Rows from block 6, named by matrix and row number. Rows with one number belong to one channel. Each number is 500 + 25 x the weight over the matrix's rms, rounded and kept within 0 to 999. All counts start at 0. Numbers have three digits each.
# convs0: first 3x3 conv, stride 2 (model.blocks.6.convs.0.weight, 208x144x3x3, standardized in use), inputs 108-116, a 3x3 kernel for each
# convs1: second 3x3 conv (model.blocks.6.convs.1.weight, 208x208x3x3, standardized in use, transposed), outputs 108-116, a 3x3 kernel for each
convs0.168:505454475489477477466466458513498506507502500523521472510501508498487529504488475492478487515496486505528473511495496483522515495440543501532531500492500475495514501508500498527496453522477522489518504483469526525468487513509491484503495502509
convs1.168:496502488471450493481483495499471554557482512545475499529479471559443500513460499519523506494467492517519490455488536494590514467489480501496498493453491470463489531542520521499481502470482507543454491528545535546531503496519515470470511504499
convs0.169:514522538529536494521476548498528515456502476507483482515476507468482498497507487503507480522547508504501500536522477533546518500509472509508542489495515493463484521489507492454461510488503498505489487466502495503512491498502501477489490490511
convs1.169:539485506518475524463490502513492485469515512502493546492512525511467514505508484465495446447472495484492503512506497516514507486496488498568509505560444512537462464534531492488533504532491496538489523480547503503538470457473535513504511517503
convs0.170:461497501519532490490516436487504506483481527478514524488449486509498478516499530553576526527465488484555507484501520479528488553553539490471505493522494476471492534502453488498492475498494520491528479499502528474476521494540505538526503509484
convs1.170:496512505492519494480476544542484511543493547561489510480487492475495484500512481502493508487509532511465482482505516495528528486477489502499480471484507482538524499498528532491497505501507485481512502508524500562555497477517473461493505474517
convs0.171:490508456489482479511490479539485500510516507477503514485501477495490495496502503533532495485482471478502497482517521489471480521483488538571519584580513521483501471524527491480482512514474488489461524497497510467492477514523538519525512514483
convs1.171:524483506454468524490503498502489502469474473500505485512505482503474483468491468473495473509486481508521504490481459504473486495503536509526501472466552509525573532497499518508493485481459490478522494497499489535489510481499511480531523538545
convs0.172:485503481536553520446500486491503531501551506517479500483482495507498495510490484450471489472551482522522470469457494527531508530538481490530471496477524472455475471549474501497498521506497509539532488485488510532464507511534508488506456492481
convs1.172:477494499499510492490501482506496493529492500510485517505528493519521497514509492493524484499519514509486483510510465489491482497502468507464488503510504526526507507484526490544499509492495501491524498522518484509515477477524498500507507473485
convs0.173:485528503461524500509509534496526534506484512470490487495489544505513495476512496499529480527541463518530503486480507569505557524565481516482505481488513461471462513498535532502513536501542521485471456535512500544531479531509518515530503487504
convs1.173:575475526476560498499552475549481510535489521478463494509507505500544477489511474527478484490449486489494488498474485494520543512486469514532501563512451510548503582555514433487479495504481501507533445500484457454478478523528486565494475515453
convs0.174:531524513532514494514508501453507468469569519499566539483518523472534475498522487492515522521457509502518518511463536490482500494469539515512494504477478495500488507515510521487481475498491527533515525513520502559525493500483512515497492519495
convs1.174:509572475502479468512489481440511472487504522488489468481496501459485595462465576578506487438512480474482487477465480454464477461529511499497498489497514508561540470503530488517503512480540473515489499499503482488533497467490505473489485516484
convs0.175:509487517487500483541478554503503520524489470528515481532480487535501474560518514512501505574512459499500452430495472480531546473480475533487507487508510515492477473472415487514509461501492528492489506515511498463455476502529503517486466519500
convs1.175:508506512505474478512506490568508532550492524502477522500497517479502490499509498494468495484504497471500508478476473519531533474528508500481506480532526533535505505528499485502486512515513520504522499518502479475475493487503509501508486493488
convs0.176:474555482517523560486505533489480493507478502509482499518480517490516484491529452497510543497509510499504494507439448521488472501510497495486498503526498514535519540495505534496462444443454495470499499537451506473492470473472521532516530540519
convs1.176:491512531498546508551474521540478513493487511494493499492491519532494519518501548516502488515527496488524483510499508503482467496537490498481517479473498526488478476472487536545517491547474512498511527551533540508539485501504531541507490481508
convs0.177:523515537472476553456462542530512509510492528562477524562492495522488499489545491508510491502567483500492527489456465493489471534503502507507461502458469525502479501506492484493499495478461522498500511495543465467500496500477475485504525474497
convs1.177:492533525486460528497511510463457491490489496449500487480479508514496478522524461520485521545472475520517529523492471561500550541513498478476488489489581485480494494529482537490496537546503542483499516499485550535501494511508486487503450500512
convs0.178:486506516483471501475510507512500494509514499489510501488484495514496500495485498504489510453510504511530479477506450480509472491531499483499481485511502513515507518495547508468563451482560532506500474515478502501514505512499505523483496484505
convs1.178:492458500546488487511465467520550550538526495498524539556528438492520446483505440528430477571479468476517515533481510453519486509496503494481481530527500559467434542478530514513498485553494491500552484471469433502496456520497458453492544490518
convs0.179:524487481540515465450494526510514518499534493495516491484485495524513506505499533491497507575519569509519560485543531477488543418501504460479470468494453462471483537519542472470456473536484517480505512503535491533554503483486492480476508512500
convs1.179:483511488494502486522510492490512507509512511468528508491511509504515487508478480473504511486508506498508517521484477504570489485485492497504482490491474477502483514500544481540509475500494509488468522514523497479483447524482458505469530510503
convs0.180:474477536469522501515506480526506521505489503521504492485479505482500493472504502505514498507477450503534492535499493529502490515524469473460516510498489488478482511496515486488526462509479489478529542539473524482494476485513499512491498534514
convs1.180:426479524499517477447468538464521514507442489444461526535525497525494469523534504515481490517482496492554463506462504546494468534542523455481536479529510447537480532521503492491452519471494505512542526475520545447506490504503471497537469465548
convs0.181:493467461493471464451481457508511483470486517561462512479488524531482506561487518503593514489542546428549514488468456532488486498496468546488482486471522498498510431441442476465493516466506495529500489490507524538565508487471517525512513515546
convs1.181:507512516478476500465498505514494519552487508514476491477493517525473477495473445510489527515481508491527486501458517502504464495620461482517485460569507527522472480492493513447484469554487495496507481520532499511490486482502482538490466487514
convs0.182:472565529518531487489509504501493554517449531482435502515521552510454496461488479494511516506514474500508470471513519489487515462483473495497500517491490505528508495500481459432490496435502454502489478514505484512561491519513457521491476451525
convs1.182:527511512478533520505502507538515526518506497511485523508508519490473530507461530509552499510534486473528475512519538502465463499504519497530503489531540517534506496481495497547541504538505517474508474494515487502489487506504508507510488490507
convs0.183:486467486476482460507505505518500533516504538485491503492500472489470516486496494525515517498509478477496469498528523496553470485491504547487485517512499534505505506516517487534508507504514499524485483531455486526480508482503540522494463480524
convs1.183:501491486499480475494548485487545503481507464495487526496474480515509474518545529529444478468516462483510477472488503507528557513533493479529499472484518487513488454517488466492461571561511489501493474465460517446494459497483524466538468499510
convs0.184:485513523487508485527491527478478490520546468509577450495483494473500475466546463459502500463501494462521506483502433509532516489528503485486500478498505495510500499509468497499474511542499517451522459500466531532495515500503495493486510514511
convs1.184:503497483526509513474479500487526513500497498481513495486495518481493510504487520516487484484477501496508519469487484509534468489546474487513484481542497526491505506531483482530493485479520490496488534470531496492524487531492475501502479487503